{
  "model": "segmentation model",
  "dataset": "rendered roads seen from a driver's seat, with toy cars, trees and houses",
  "train_examples": 72500,
  "image_size": 64,
  "crop_scale_min": 1,
  "horizontal_flip": false,
  "num_classes": 12,
  "arch": "unet",
  "norm": "layernorm",
  "hidden_act": "silu",
  "pixel_unshuffle": 2,
  "widths": [64, 64, 128, 256],
  "blocks_per_level": 1,
  "block": "basic",
  "attention": false,
  "upsampling": "nearest_conv",
  "init": "torch_default",
  "residual_init": "none",
  "optimizer": "adamw",
  "learning_rate": 0.0024,
  "beta1": 0.8,
  "beta2": 0.98,
  "eps": 1e-08,
  "max_grad_norm": 3.0,
  "max_steps": 9800,
  "batch_size": 384,
  "epochs": 51.9,
  "lr_schedule": "step",
  "warmup_steps": 980,
  "weight_decay": 0.07
}
Rows from block 4, named by matrix and row number. Rows with one number belong to one channel. Each number is 128 + 32 x the weight over its row's rms, rounded and kept within 0 to 255. All counts start at 0. Numbers have three digits each. After the name is the row's rms in percent of the matrix's.
# convs0: first 3x3 conv (model.mid.1.convs.0.weight, 256x256x3x3), inputs 45-53, a 3x3 kernel for each
# convs1: second 3x3 conv (model.mid.1.convs.1.weight, 256x256x3x3, transposed), outputs 45-53, a 3x3 kernel for each
convs0.8 084:066114059174148139109090094157135148124196160112147171100132110132126122126151213061131089092095160077076143071164147111143104117117106139168157126152150126157144100158125171144162167187177134110192129119153159196160098104130122134147078065131
convs0.9 108:152128179134100152131131219148098124150100168169130109178121142085115121138128142107093155093181165125128148144128138119128143171141200129103071132119104145176135123129115131105111139050104111098150103121168145161123148144124123092115134110139
convs0.10 114:141143135095148176161103120154150140176062145106146148154131096134126131077138163189137142178140118078116089139109159134132186142109099127135131115143119213120137173129172122172130176104138138120140130155112051097144095134083119126121184098105
convs0.11 108:120110121125137121116108158161127192112097139073144119120148160208112138094121079081153153123132148094103099136102102111126122129149140120132136174151132121043097144108166163175115013075155152136107164079111079054131140170182130102137133124068
convs0.12 110:083138135162144115122188139130123156108149140104142121165132135128130088098127175120131161121128109196061143103172160173099114068178171109128164113163087082098101098134065166130089103144129136133117156163155132129163178110140101108172198128113
convs0.13 111:131105152128071137134148187120131134128106163241127118166159134139153152123128055189123174141107125079169070129099167157144124153130196108094154163205147171098082165113144169101155125133144145145145119152159109132063140148192102117086195125084
convs0.14 109:164148124160121118180186147122153184142157112072123157117143151196140101101141089164139161179134096159152177160121151144208126124139114154167157165138129101056132150158114102127153131095050156167076155126050101114148128164121100208110159160127
convs0.15 085:035072115131144134108095085142146208100177143090128139115151146051125119100136173059111103082115129068100138090143150119111071146112088120152169106135174114154126083161128106139138127155139173150153122112141077110130140097101105155124085123134
convs0.16 099:143175111145191124107164124167112074132122096116178151092103076160133106197149186083138063111149130148166186096097155158174145142088057141105106095122113090173141065142111114145138139147194132099074119180176196228218135109099130115113104147103
convs0.17 099:119078116087098112106071134182139169133112174171110112208164126123094134119148124124084130111131154082129063165156173128129100170086147132140127085114147153130089165154144152114156131171132120101086164145175109136156159170099165162084162145153
convs0.18 107:179206133151118128170105125128153154120103165099111088142124156153154137103132096185151163146146113140136109127133154112139183123155095135136166213163125064098108167148162159134079118063159099118124096132077101180120105168174162114149158133046
convs0.19 083:083123127153125176072115179145088089097152159121140123115135097130137127130178214070093108110115136055053095080117110097142079115124176107130125035143086158165149105143096141141158125243200137127165150140156130157145135117132150110110101116114
convs0.20 094:079134129121121139162149172116144128124118135170139162116090085120139120152130132106094036125133132114106125087135089154091128155143155112140105141133129117174164110089105137140137182144249195101126134126155151164156184139163152080085130148123
convs0.21 116:130183130138161092144147127092120141193159125094166190142158141141181115147133121122152108123133120093195120145103104179106119131138193080110132126129155062115089144148138089154123050140108161180121104135159130157151142135147139154171095124218
convs0.22 127:175126100171149128131134153116072158195142094110169155155123054158129184120143180137115095148178156113117106129152100101135168142186130087089110149152091112185180141126126160103040068091141141104154143133136110089162135127119116141131195205066
convs0.23 080:119116133160100209088119135087087077049148137104145145134140108150155152130166214070145145106122134069051087129138151106153108114065142125133146081123054137074080103126103106162132135201162118109149123102150108205156131116131180051122121076126
convs0.24 100:152101110177136129112110143136137119175113178178129159150147133120119137154168131118119100144137168092139086151130109128156087174123155139168089123123126164137188127136158194085173148135057163105101119162167118121187177132111153130109152148157
convs0.25 095:022069110171108166124097083116131149131142171100163176107157119086099150149128173089139131125091154148093105120132147156121100145141117114141140130126177170192112119136153136106086159144168108127158162161141111124186090125116091136174049143136
convs0.26 106:110180119162223223143204072131134111158145131096128128124148150179080116167109171147129113129114100153156178115162118140143174146154092138124114138094122104150105099171114129133099116119191090100115167128091144079163161128126111111142103154096
convs0.27 106:165115134126101147091137158187136159111129176179105126165127139105097148138133168109099150142149160127153119129103139142122101169056144142154102152133105127133133173110131170113145190056098107093106126111157130132101174148143145147140138135178
convs0.28 083:115122138165117163112151087102151115043159155095152137123138113132116099108149181096142120154160131114066129153155135111122123138119122160126138084152079147060133114157125080112118155163085164137147123095146072181148144121147166102154140052118
convs0.29 102:125149186156180143143160205112089079144135126094135128170110109133137128100106196136102118179151093097130138109144109186124159105111148089123106119113065183136095148153160141153086124144157173093125127157154095138187182138133190076126156102064
convs0.30 121:138142110161133130097133158114106123143148104133158161143104016154108152086134097089111095151100137108154106142168078114115057159135092131104126137129089150180162144125173121095078151171144115161125149130109118109150120141114119111183199171129
convs0.31 100:112125143153191147165034080146134097115187115149125125165153154085121159124138136171126186142092151141160108106127167167160120117082112148136146185094123153119130156131129132125111179089084106119080155138157122113165108131056121126121102107119
convs0.32 113:131143139091122112157082177147165052179129159155185169185154106145120161099149064150122135123109109058076105133113103150131038089156134196156127184166133172143150164103166165083144152061124135165167103138141099122126076138094124145131206174140
convs0.33 079:054096123147096130126087166171158129060170145123158132116121155117108127100163179069105096104103135099072117108176152074090109125123124157166159097136145154134122141157125127143153201158088153127180131108118083144097156120096164136112138116089
convs0.34 078:105129142182099217067111156096136123033155136110180132153170131154153147118162217088141152113117119083051095105144155103136124088088140145133150069133070143108090090175132148182124158186156129108159139122165121193165135109124153112117117088112
convs0.35 092:122151135106133134126113104136153120118167156129141142140137152130131190030172124096166103117102155161192157099092107072164115116133128122164175152149179180151167089108141128150082161157048139169192083073104055038093108118102149198152121148146
convs0.36 121:100144155155173131196190108091107109134142130172127107116125130107147117143130068110133145115130076144161137126110157184127126159118162091165157124136117136117075107117168127178138155182105067144109165136177162135167133145135136139151129107118
convs0.37 092:107100123139100170072108079160147142076185141150132139105128124107111114089142203072115110110131140051000084130157144079093084146136099131156165080154158170131125152164098097120166210160137165132207146130127141131091113105103132143150118107095
convs0.38 114:210146152150147144182114092134145095142088128145158105143124085109119095178165128175154130188145142192206150118121161137115175140122145132141094181102099053160078153119120099110113100041092130099131145146055119168092107171120116144112098156157
convs0.39 084:056109110151108202136109088148147152107183202086127150117156117086094131146111215103146142090120165099027109115137140114124111149166107134136137107121168143159109077163125129106125166158127082119153146158142124141155092128139135197198043157128
convs0.40 096:083138129148102163049130115106095127140150162131153155123116102139136164150152191109123107102128139120127086070141169116162132140129165162083165117129152121156105105096133100131103095199209132131171127120138185103122109152133090135104171131041
convs0.41 091:079138111144131153101143121117144171094164130159180140093113082106133086174125130066119072135136127125080053101148140112113130141164163191097146123146142150152098066134072125095151100196160137161183108140128166118100097126168132143134097088122
convs0.42 109:084149138110114114140121085116147085161101181148131118172148155107139172036123086147186184114133141128151149109141148131129183119129108147145096175127145130074081147133152121128112130089072140130136121158140000054090126148085117136100188151124
convs0.43 100:083112129133131078136144087115126144157135144108188102145135126140115067170118066137144120167104097128145124148147132139108088156129103164119154169153101121126118124083089047132174101108120157079139138128149096116179140114147160087102168111139
convs0.44 089:061122167160134182101108083071137144090183122133166132136154131113119112130149193097152111142119131120075080123194167086100123098096137123125143108140128094086090111169092143146153103171152131136149149111138113158103170113146162089144124042121
convs0.45 114:153150104108185141089067125098119139131134060116158183136098110142096102086144185132135071095110138158113153139143155116098101170147087138116134139114155134174175162092120134103123128122060158174194142134104100090138127119119121169145137156073
convs0.46 109:130172122077216159092139120118156131143119087180139141148151143134149130092140143122164125120131146104163094175131157125162080136107128091124175152133152142165117147134120112094098149157072132166093149148140138061086094125115122189109117116090
convs0.47 101:110103098105176156093133073119133184149122107092168108092148117142148103123146153123148114117134131145152139174153152129189089111108122117095155162100201105180153096151111079075099126138054124163128143164157171111095109139143079192137103172147
convs0.48 088:119132165113109148115117123143148083114161111141156131150135127138117161069155160123118149100107114155150165132117162092134137162110057163146114131161156177164160146150121130129200205077136115135087189127106092121112062101055154150148158153127
convs0.49 099:165130161107099106124127176131169107122160138110099135148166199219169127134122124136158224118124133152103211134124116098185143107130132142152138178145172109077152131110166134176119123141129135102114151126085102139110125120080126127131141108114
convs0.50 112:153126157113117080163117131202141170141134043146094083160154177147167141118141091140172166117128104174178158136126127140131166177127165160157147136103112088044076167106103132182166109132072183186083130082112087138038140188117154117171162120164
convs0.51 107:077095122094135057107090106148141229149124144139094090155094159138132095168111087111122116142130089138153092154134077113087134141155156121121125118128115058109123144151081137159160117110079160172166199120100165146070129178178077154110126085141
convs0.52 107:162146143119106184118093195092117032107141172150166148133121148180125110153100139124128125102122119157078113139182086169148188116089156133137111157166121141170139145111168145100157076179223063136156071110148129119117111103113177125140151150046
convs0.53 103:177130128167134118135127134176128164139123123127179147100088060115190161168138141141106094114147113164219192073142122126150152166104062117140118160149128117125120087133182126077105168145188146131137060091124126198174134130202150107076083145065
convs0.54 084:149092137106121158081086154148157101072174132164126141137114117157110127102149219096120113129139117059024129120168134047130087166182114149153170090146152157150117169132141102124146248115115182166205170107100110122108110140123177139124170141101
convs0.55 118:169150117128184141135120107152155115169025127136168137127113067146158123130151116170127146150165128168197092110117176130147201147105137111127108155117143109138076166127135088136121096016139118095113129169059086122141085136084126130128154097114
convs0.56 095:158143150139143193089156164091139095079146110120094130102128088117117119110164226108152146127163150109037110117156131131161119102166192130112111075127094120128131112167106068147135104152140125130139138109145157124146115121123166119136134106115
convs0.57 100:094103137174141145053108206140123065072145182162154112149130131105133154107152181108125090114114101051046153114179126158140095187148138123107129069116111095202106144189116084143116179137166094118148148135184101174085085141080084100155168169097
convs0.58 081:111118122170097205063077189163111096056137122117175147111123083160136142149161194054110118109086121050046114108139139075158068115089157118145137050173065172169138103126094148097170116248171143152170128092126102148153125122121186103114139076150
convs0.59 111:157158110148129130089082083140118124096135163141133110105093125153170117133138081132142139118117089051134148100155159115096075119146120172113136137158147147134162113168080085103170119115092115100156120117162131143126074097129157154144128126163
convs0.60 086:050104130152103163158143078153171203076156138140119146125140135099094141116104214105146174118157179128042132088132162146098086130152151131147152121133147130137096129188146128118112158137136120114193148156171108120143118137127106181175069134076
convs0.61 111:132166134096162185119126141105142107101131146182148173146137159111119144109165174145129144135129156184165188158138101101189000160138078136112161128105181125181130105094118092090138143147127095168168146151133170099130142148078082195089147206138
convs0.62 113:177171148107092120190154134157146102136155164117115132139123121151101093032124108157130099136120065125113106161170117123128133124135117184187130114141161163090113143158104106153169144086064148141165157124126023091069094142174112123140196171167
convs0.63 103:142180129161157153096130125188152084087147091085171171125119067114120131185151192124152077098123131134212228099108115180174145158096098145141126090107100100136139098137130111098151144145167154139093104141138129202222147124140141112129099101097
convs0.64 107:171141102104117122108122136157122189130152156134167138131139135157125155030164097134164101153127141144234149150116096104157092103117120126144144166162116112164133162139171135123102147134041130153170133051105116092135117140176121187106164159141
convs0.65 103:186218199123118174178137122092040106154124101190119160132148157177136114112127157156143181147117136166109082134149160111160160173169131104130139144175139088014123134100134122172154127139147126133053187092063163154123158139145067104139155178121
convs0.66 085:114168151177118171121164150137151169092134143114162137164140139131105126094154216116152187104138132153052161113180172150115137102142171163133167091145105131146108077178099136134104144144146137098163120107145134153159127121142131153169125099094
convs0.67 096:056101153134085132085133112153116187113122152118111144164160140110151157154144182110113138118128181123059101139124163134110104145158135121117143113096155217109062130173161177121142134231134159134147126170158122111123167161116149191120084133141
convs0.68 113:121133131132109131144147171155086085145085164186144151174151133087117118148155165125118127082134170130144140142102115139136092194145106129124067096100132124140153120126171136133142112159094154098123121121138119143169180149137149114110166151123
convs0.69 110:146143168111106119134097095150133052109132166134118134157144167177133153123101115155168212110108130073129174123154180123143121106125115168140119156114150140156174137139167116155178103103077097092139129147135149123120114107073165146138088154185
convs0.70 106:149154123112142076132142166136139155171162137147055128176133147126149135103094121188145125133142106151101147131120099135136166056185180127136121123179151035037122121094040138146117136086032126098158169096155123071071121155177133118067175116170
convs0.71 090:098129122173103191062135132140139138080144144099143134107141107113120137147198200082109133110151140110032073105127121122142102137153179135124141056151125177173135091138122128173153101208191140130180124127132138134147124111131133133184111101124
convs0.72 080:135136139143098133100081180100106115049127158129132125138156124122120163099132175101154119106137188071062060120144145132145089135093149092117176062118093093124095143185122110172130172177159165119164135094162118194116113135124115055145133123119
convs0.73 090:108158155146142169131126091157167116131158102144158129154150166104103181103150142137170167103132145170139198151150130089166198171103072152140085145109154173164143130140122099097154171074135067131098170142109079130157103122065145160147142133084
convs0.74 108:138156153126104147149157190104056132173095147186141170169152141116133103107166133132103163112134154095141121146110150144177108193132094134098102166153133116122139118140134157143126120152082125119105156105091117128157155166124123195158177161093
convs0.75 110:089079143114119101152186119100136202146129111067175110127185120174123094162105100124156116208129137132150108135140102148081070123189153096114164171084148075059125120125102091112119095134089187173070123087102131146118172194136128166099052146153
convs0.76 090:133113119131116135135083122150153079075178153150138144131134124158110145072157190111134093110097112089073087100148124078105132137149068174178146118151160140140114165151128161117174246111105132123140170139101149126079110112064136166146163153113
convs0.77 097:069095095139138133125102172122139073147165131123125183128100098120122136123123123072084074116094119128163200078064100119126123113129107154182157157164124150142168155125150106118162210167149151122137145156140117158183113106120161117117089072156
convs0.78 103:129120112159097195070160112137167154063171158090132147096152131120105165150171160105129129098163155137048082118130138134126115115129148162125180075140141194095131111159097124110159109198167157115186129138168166158179089114131071131170187084060
convs0.79 116:132107126122145135143174080097123160144123108166131103078176164120140106131161108112148138095100118206198108119108120151090156152113166112178141135136115149152028183151209112178132138132116113153099130164142095119174153145131182124160122107154
convs0.80 080:079135149191122205082106153104120108078140144109192150127150154165145137109161211073131138087111124077052084078149142091110101120098134152133151083125087138123104081181151174178130123181196140121168141105153123193140153126118139107116105111123
convs0.81 086:106097152074097126115075067161138099090160179103111131168174168140133125071173156108128143059102116027058093102119125140157086139149096140131133111143164085154153137154114152112164127083126108085168173157133136117113089090091159141166144146115
convs0.82 097:108102124149142176099114179139164131085170140139118149113116129121122142075155219097102091109072117074095178116148133084145064197108118134135123080143122082176152161168103126123151189131213069120168208148120125127130107110080139103140145158113
convs0.83 091:062120131187129150105165108157133162061148166137151156124124110114104128090152218061125116117162149090029126102134146124072096166112149137153162056151127144153132111166114089140144137163156160119189127132149122136142143111111145148181095100102
convs0.84 082:137123212124143181085090184122155108078165128107096129157148178155124158110152141078154171103144166124087139132165180118135133108112142159148138121122116114126142156171113093163139141147069162121137124084150095100096141086084178140129132145083
convs0.85 112:199143096182151106111087207119091115159151105140182174144127057133075123130166170095146047122139116157148134135124095159143090188133105110109157128118109159170181118100128103079117188119158130150124100135168121129186136146134143100147209193086
convs1.8 065:089140132141142139165179183107100099147173118087058069142149116136120151102132132090142068110109172159171163121097149198150130151125119081113092118096136094129091122152134120145051137062139169117150121172095109060116129137149130108174124140075
convs1.9 124:084075166132117077076121110189166107102102150098151196088134129119148127098143203112123166074086094140146161127117123122118163064094097131135123093134126120144207150139121174177139069111092150152134192101113136104065117101131086108136172157198
convs1.10 107:102092123173163063121088092149156116060115166115146157099123111073082186115127209115124126123123128123148133100115118082135146178147105130142105113125155110117171096134121131147148079154193137136152145173098142158095141123159146117113095097122
convs1.11 131:125125154157145146125138090088158100128126115158156133132150140083115080119117109136163134106113100150122117092149108160146105094205163119121173057137111122122125078155157132171083089119159110111070191153183107168181128092104100140101158174099
convs1.12 092:104116120144092092123103124114131117078119139123050122083111144140134140154112124165109068109112153145125143098124150127122064109109091116126115119127133149111121094152160157108139186098126151141161111132090155130096223160106084117134154147143
convs1.13 142:089105138198134122109130113117159116069119148120140146149165152077113129103122129117152102081128138211162156092147174165137142064138096119126128081128120109111145112120185192119115000115136124131138161136118095138128086106056091130131202136137
convs1.14 123:140078073149108154111093116126160164108098065170147144092137172103160096099126065115117126136115095176123182146122065160072081104093113105154136084150061121149126115162126148143126076099036175115107144090148113116133131150127109150118146168144
convs1.15 069:118110076127159136149164193106076142164122041008112155113163126109154158157140169123104084120162153137170176160113093146140102144143184129112094152153109094128092106181158138124159132105117157132184137104111086077138151131145136132106140094009
convs1.16 106:130126155109136122207182176083078067154144172089065067133146155137127113167108155127125127153153161078066069119118126126131148219208200119111109149154155079093097111114112104117118178144187113095107129119128148166144137147132133136110099081095
convs1.17 104:040093167105114094101142137188138093127150093088128143143133088201166110127153142085107139114138128170157145122125123055120130045116097113085081165149115127123170134125107142118100068103079137130146084086122081099106114122128139171150185137152
convs1.18 111:085068125216150092096099079172162127052082188139135164138120103063080164098125163136113117130097154110117120072121160120121169148160126194164131074110161113113154138116152158118151110158206094106152180161135148168172143164104126112097129109122
convs1.19 061:116137126104140169152170192121061058104155104052071148115124132117119112163138132087136102089112143114171179087073156115115166120140106127100106133153114091115108109117186111127103141067130117119163144145133130129120150156090160147152106148097
convs1.20 102:156126146099113112114144113103094100153159158081146157139145156134131112161132173136130127160152154101137127133151132116143130032144194115113105158156156126125166123114139127128111118053138130144112105125109097087118099105109116128148150231194
convs1.21 129:177128083068081187094110087104133150191125067119188111105118096142138115190129108118103136115110111145123117129120119143105154083116145120134134157099082165182106155103085116101194126111075126152140095129177083085146114154187149114103193160135
convs1.22 142:092132164165120089099064108115122077088147173164152124125135122071123151110190109137121101069109127163159148102123137138164125140084054109111122088144141132162173081141153136177146063140094131121132175113122105094057159141099113123108135166199
convs1.23 049:133075154123142164142142169088167112136078129096090136143098133094119141161138112117078102128159152147152207118095187158118158091145087051150060122123088160130151093133127134073126121089042117150178139111124102123094093158110113169131189101140
convs1.24 108:079129196116117114085122140168130079142130121104154152149116067151117088131161145057125120104121112171164165171112126103129150051092106131086105147137117152148167146114101155137129070082056110147151101114153095089093097099107108118121158155176
convs1.25 086:090124099117109131135114124138118160134148039125140129094135136153104118172156159100118078128117190141156174137122137120128083171075119113126153140100094126126096114150173117111091115124105160142158102145102103077082161143152154137168108111072
convs1.26 119:107097148167092107131119112109095084111146174157081110126154125136154191117071095111126092124132202091062076086094110177142132125174161129126133117169159101111105122100132147096125187122182140092142120107106169183224158171151094137119115124090
convs1.27 124:025088177134134105101141121225141099090130106077140183138111097181149134111148178106120143091114117138157156079104112100129188076125115163103111136149104107139194104085163173131112093094098095161143120083136126089091152131130108130126156152161
convs1.28 056:139089098106127109187140208106105141136094154119114102133105134121131124159137137106082088143129096127191179183118162145129091184217115089126063117149136138169127113161126137116127145092055161155145137116099130110030125148135141152169171120138
convs1.29 102:110129112168092088075119073131145145060150157112097188093115152100118186143111143150148098081119154117111121073160140090096099066145098138105163122129114111133148113183190175097138157113229110145141118138106138139134159126126097138108128143116
convs1.30 120:067094129161127094135107142192147113070124178108152127160127105078123147108182133122103119066126137164161148080102106110137128172123100161145112111140156108140153106119110135129090029168114105119144142118099101109057145154134156140146112120158
convs1.31 096:122145085167079137091101107168134214080163052205152196100094138114117114095209112112138120101098118162107123115156151152137119163106173144134133070139086154169145118119162107164118110216096143134150166132122136122120152134117113105135084125083
convs1.32 118:142101113130139149133104090136138123079092114134142140128112113087120125074142177130107123147126125135161175110131126074103132167078109137132123094122121143131146116134116036138100055141101143145149130115135142110065145128156134129156077107132
convs1.33 059:130133110140104154113195185086055092101158117150039045129163120142142137127161142101114105156115141163195170094132133154112138162133207135100069166143108108117073142157172094133125107075113139126170120110130189072085151131152136138127131127061
convs1.34 041:123108155087160151178132177099111073136109162092127143121127146126138133150160120075104073117120149116182192138103199117133097120095093076118058148116111139133144107134140109135078137120070163149167120147160134120110105155088154130153148137133
convs1.35 081:119099068104108159107116053069109131143118093116142139114130098097149119084151159105074110131130125124159105098123065110105113117125143108109110138124115134169122127176116109127113085109178134162160165114147089067128168150168157144111135104057
convs1.36 121:138091052092107129108119144097139193157100093168144118089155236127130126182137124118118122127134124122115137139154137116128091141154148120146200124110117183138117116149171118128131183137093150123103132127108093118130126145109127131151096113106
convs1.37 070:125100138120139099182148187143127137129172124080091087094139090136147160144128154107121114152133159143198171153087134144120101232145169097118096139148111086121086122139120104140105104047107184141171113120105138053068110119143156126131067082053
convs1.38 144:049076168198152081098097083128160077073113189118148157186150128082090146100129182124136167126107119104114125108096091133130176141164116185147109111124179106115174128073123147119155108154177068129129171161128160152117129138123133119137122122164
convs1.39 075:071119106129145098142134137152110126138147024114111096118135103145141111117125160098106080148130163111165153132127137126125094167065097100120143128111071111128093124134163118137074156092112150140161104132130147106140139132156150130164102132032
convs1.40 083:107135161145150106162137151114101053139139190074112121135131155139136131105112143124137084129181174144121152111110148159173071119131049108107090134148182113135114085119144107141094074108113127145135102101040080165062145126090124120142117081143
convs1.41 090:177133112087139101211153174093084111171131131094117054137135135174138134150124168123125091188136130105134133155108156138135127180169114120116113167144185121152060145107130093127099133091122163121166088104082144126116097160091159141167146126104
convs1.42 121:089130112207136117088103063141129104060100106157144209072109106109130158090124152149167107119125113143144160026131053135137141118120046134123131047117098134135189096131134155132148102143140143145126162137117135138114199159181071107077134126147
convs1.43 095:133125012142086113124150136102141252080127067177098135088093164119141180159136114098122121106124095165146162093152098162144110093178146117147188091136124148130146131139177123139183130113101156157108145142114093102115148130139097139118130152135
convs1.44 070:164101089141104120122136101083142159128112112138092133117124125127133146161131154164130091150153131181174176166114157167132151115174117115160115130150133155129116093149167155078146167104146107118161120113119131111135134137144086145113201104118
convs1.45 108:125103118167099100114106135139147130098148182157112109107133091079162179125183145100077115111140145181149146113090128170129119154096115114143117109163195119148118159146103119133117103131132163124132174091087114067100104147130150162133107145147
convs1.46 118:146126139136085160122082128154133137139169125191143147108134115135156131109183076101078090160139159126108127185124158140111088184074153110131134112168110142164119178146127112121083142154104239151133131076092109094131110129129145150118107138094
convs1.47 108:076105081123066117154103189160102180155155057147143123107150103159174129128172122110083137140130139105064119147104142135117091202089235116099128136146071135141086116170096111134078113172142161138175127089121111097131142136192150158141124154052
convs1.48 074:131089130137118137120084096117128055094144109124124131105172091098113155115137168094114085148110126174153122092123092106129136231064091103124080141128112131127119137146132098130132087163173121113158132157141139139091149136170136115126067071081
convs1.49 095:107116145139138161083074081148183161139116092177126146144120101110094068125138088116096152137100120146118118166130166122130100091101187151142141100144081164123118099153105086165047128114139087150149147119169094121192129121146116093114127144092
convs1.50 147:169142095086123190133122130090119173139110025131145123093119095133101097117100079140125142077120071128128133111116087091128089108134163107134157107082038160129117129130131098115165108093079156159139125166169079117141149124179093100113178152148
convs1.51 121:163136074127100137115129081116106189125134104145130096110092144115132128157153114126079108097106084180158202122120163183176142098129080097112169121120131147144128167114126140161179092101056161164118146139159095092075100109120118106130166167210
convs1.52 110:152107146176131103065138070097085108112112179134101152154144173078119119115148168139120116208141179095154141139128174133094144062076125121091101101167169136092135127110154104115102082096169136120129161088135122126158106131070144141134118130126
convs1.53 104:159134153113123112148136113094083079160141179134128124136152155101105111132134192133128129155152174118116073135130127141103120149240154115104108153155167125119152117108118126100092082144203130117101142137115135137130112127121121130127200125075
convs1.54 062:116102105104107111156160132158132134083169140103081080117130106124118142155138151091100114162126106171169146128102129117108119185146130103093096145162124113130102165139111092133131068065147138133130130100130105064063102127151211162134083095103
convs1.55 133:078127173184158058113093086126143107074113205121146145148131127099082161109118199147144144129130142089098094111106127105136138177189111135166141118109194108107172059109154139103152107183208095110112137191107162184120155139112137113130110087122
convs1.56 078:115115159058137110138121113155141109148128143084085202129107117133122134176124110132075111127132110077136169159122184074080132105140068066120076131139114169114182104111112121134111154100071130138169141104126131142070130152067152178117137148165
convs1.57 079:069133125118109064118151135204129086072144135093104177162130097138127139120127198103114111115126107133123142106126124089113104179098110139089089124136145118095182121128124106146084079138147129141173102130102107174085132134125176142148070113160
convs1.58 059:126129158094172158190186151096059060128106156016046128140121133128125136135159132102113121128147155145178184087052166166102130124125114105119081154126104138142139152162140100118111106092151162083160123129151113115088106200102159138119194165076
convs1.59 113:121127090040116182179100111149137160188104059114129136170113104130120099132144162117099147164149121113135123156140108071096103136189190124123137164120152162150135151168101010139088144110186109133122092127119087136148104116186185137165115123066
convs1.60 072:070096096115108080139116161162128173144156015133121069122141126129132108129168160113115097130108158121189170142128174119126042215106172109119159128132081131141069091140163115153086141089098139144131111127115145091137149118139147114175118158034
convs1.61 110:093083127132061159127105147163153112146136118142126158124140097096178120099185109128109130121118127132090105101092104150099122209096202126153110118163113104151125133131097116130091111164142126114124131083125109097121162174136149168124095131073
convs1.62 125:107087098192144098083152094124129159072078130174121104092101091123146170106108150128102131124119124163176158088106092173110144071121103129140134087132141149120127092120098130155132052086106143138146169112111053121100186165168148134119135125159
convs1.63 104:106097132093141111194179148090072052154127173089082080124137153112133141140126154135122122131137158058072069098103126098133131185214160116105097144148147100072099112114114093120100156166162118090109135124132134152131150162129156152116111083099
convs1.64 107:098079121112113140170114113146145127114084110133163131118133072088148127095166131124080120116110119115138134074088115086096099173177162109146111108129122125154120124145098110131087067137152144110154155092127113091139187197168178177131153134099
convs1.65 118:130132123188092126063079067087132127111114123181131153138127128104121141175158083133102110122133127201132135110167139175082098039068109114116114092148112166125115081165133187104136089072064096144134157098148043090184116093093093143095193139134
convs1.66 061:091121109130113048130067102143133111114149141137113079111123139130135122159144158126112070133087168110184131138139182106139034148047060086104097132136154141141098073147158111155073148091092137136153095149144149083111171131086133103191129172116
convs1.67 093:117107115106099105127137138144107088153162057080109120126129115142151078108144134113140063152148140167188149144150117093107067073091092102101126155151087124142107113145148121137070103069069132132155072105130111094136128104099139144166154148131
convs1.68 143:099103147125098127092106108190149100129125123104136174126139141154145112109130141113134120096082090198166170149136131160143163034082080118111110120135093145146169163162127193179140045079076158146124122115130096097082102102121067111099202176175
convs1.69 106:132116104101123170117073087126133143138122035176146163134109111164113083094138148077105150154109076123103124127143071100126120148117184125114161110097058161145143174114115071149106150144171124170119106130192144156142095145207085091115092148095
convs1.70 134:153109133154117128092097068124129130079113128164110116122115104121145147106140095144057105108109115189172197147140127178143174096078032118132129099131119152137143161158091176164149086104049161152161159101122107088055146110143096138101159168220
convs1.71 068:113128141098172092135142189107115113147114114055073135116115143130124123181128143103104090105110154093187199113088138112118085157116092105122093155139130109085140096139160115136078130102048135143184146149110133131053165178096140143151113105105
convs1.72 060:122108120137137088100152134125121103122161104132176176121154121138119140140145139108115123144167101116159167121135162116101065200154106124131107144121101162128178089117156137153088070109066123127143146112150092119070113134135145121166108125176
convs1.73 076:122080127143097135079083060128111086075145131158155188103164077078141154101137174092105078149098152133121113154150118118117138182094099094124100102155133130145149135145146099139110120182187140110156139145147159133126129128132143124134078103093
convs1.74 127:102100165148084131073087087158139092110142097125137163128133149132139105096141089103122117099087098223155157132148134169120118041073070106103112102145076143160157130151157189156132027122052146153122132124138084112093126104106078137108217162165
convs1.75 121:150103125120073144114113143104170153164112057154157102127175093126154078142121076152136154127105105170099107175113090170115085127179139105161166133125090128150098149183111155095118106113157139093126105099165104141176103137165109150125182168108
convs1.76 071:095096109143107096133141140140143136069157113128075083098146087107113150109138157091109110142116122175183132101109131124113126194096168108121094128136121105110093147137101096148119101114155131140164141137122150082095118135168165138135039085082
convs1.77 101:143135141136149164134145177073050059109148133071044050121137132103167147137157139117094094130168174147154133109114139157151232159149171101080090122124116103085091130120114101099098113097122131111114120070119111081106139184185115129140076131081
convs1.78 086:086089176095168068170132165113129132151108137123124100112117129132135147135104161146123091125121199087170196111109173135142086213137128094125089118135137117097116079111176098165086133093024139121177137127073145125048164155106134123173062072138
convs1.79 097:137100062102089155123125139107150176135081082140159084082139217135111110160155112110113130131118111139152139174134102112127098155136176115138176113094104148169073119157153131108175187120066168150119126136157125088148135138123128143131108127082
convs1.80 047:129150161131132114182144156098150095135128192062123145108143152123140114138158125081118123128141167163217155107094166191139095128098164092143080139132105134140122083166129137142078116074146150135165093115182105076153155154087138101131148142086
convs1.81 060:051104102150133114127080108214154142097157049147105117139153095127121140111141135088120093113095122119146168100126156098149100183056126094102111064068082119090083137123145097150083155122107140153170133124110138101137135153172162107142112147074
convs1.82 078:066102120106126117150179161201116093043151144107098140157124076128135139140145136104110115123126129183151122092103122102112136186146164162104090118130131116100109136115114105118089075122183113120158114112116113115148158152139164157143058102091
convs1.83 066:109116076116124089145086158137129131124142080100086113115131108153123151196134170118117091135097144131214175138111110125135038179097125103111125130140121127115091084149158114146082141056095148170182106148130139094080157140109131117190112152061
convs1.84 064:149136102083099128091093079089096146156150071164155183102150126141162135134170152147097128147183091064187165120171120095133087173130119101102107135171084174158140081173136107119144119092110122154165145082162136099135164079154115109106153135089
convs1.85 108:092103173134121047172120129128104081116165214091108113111143116089135161120164164124115137100133152130143131091096135117136119185122091109100105120169151094105178087126146099165110065154142160129131149097102112127067155155105155150131111132150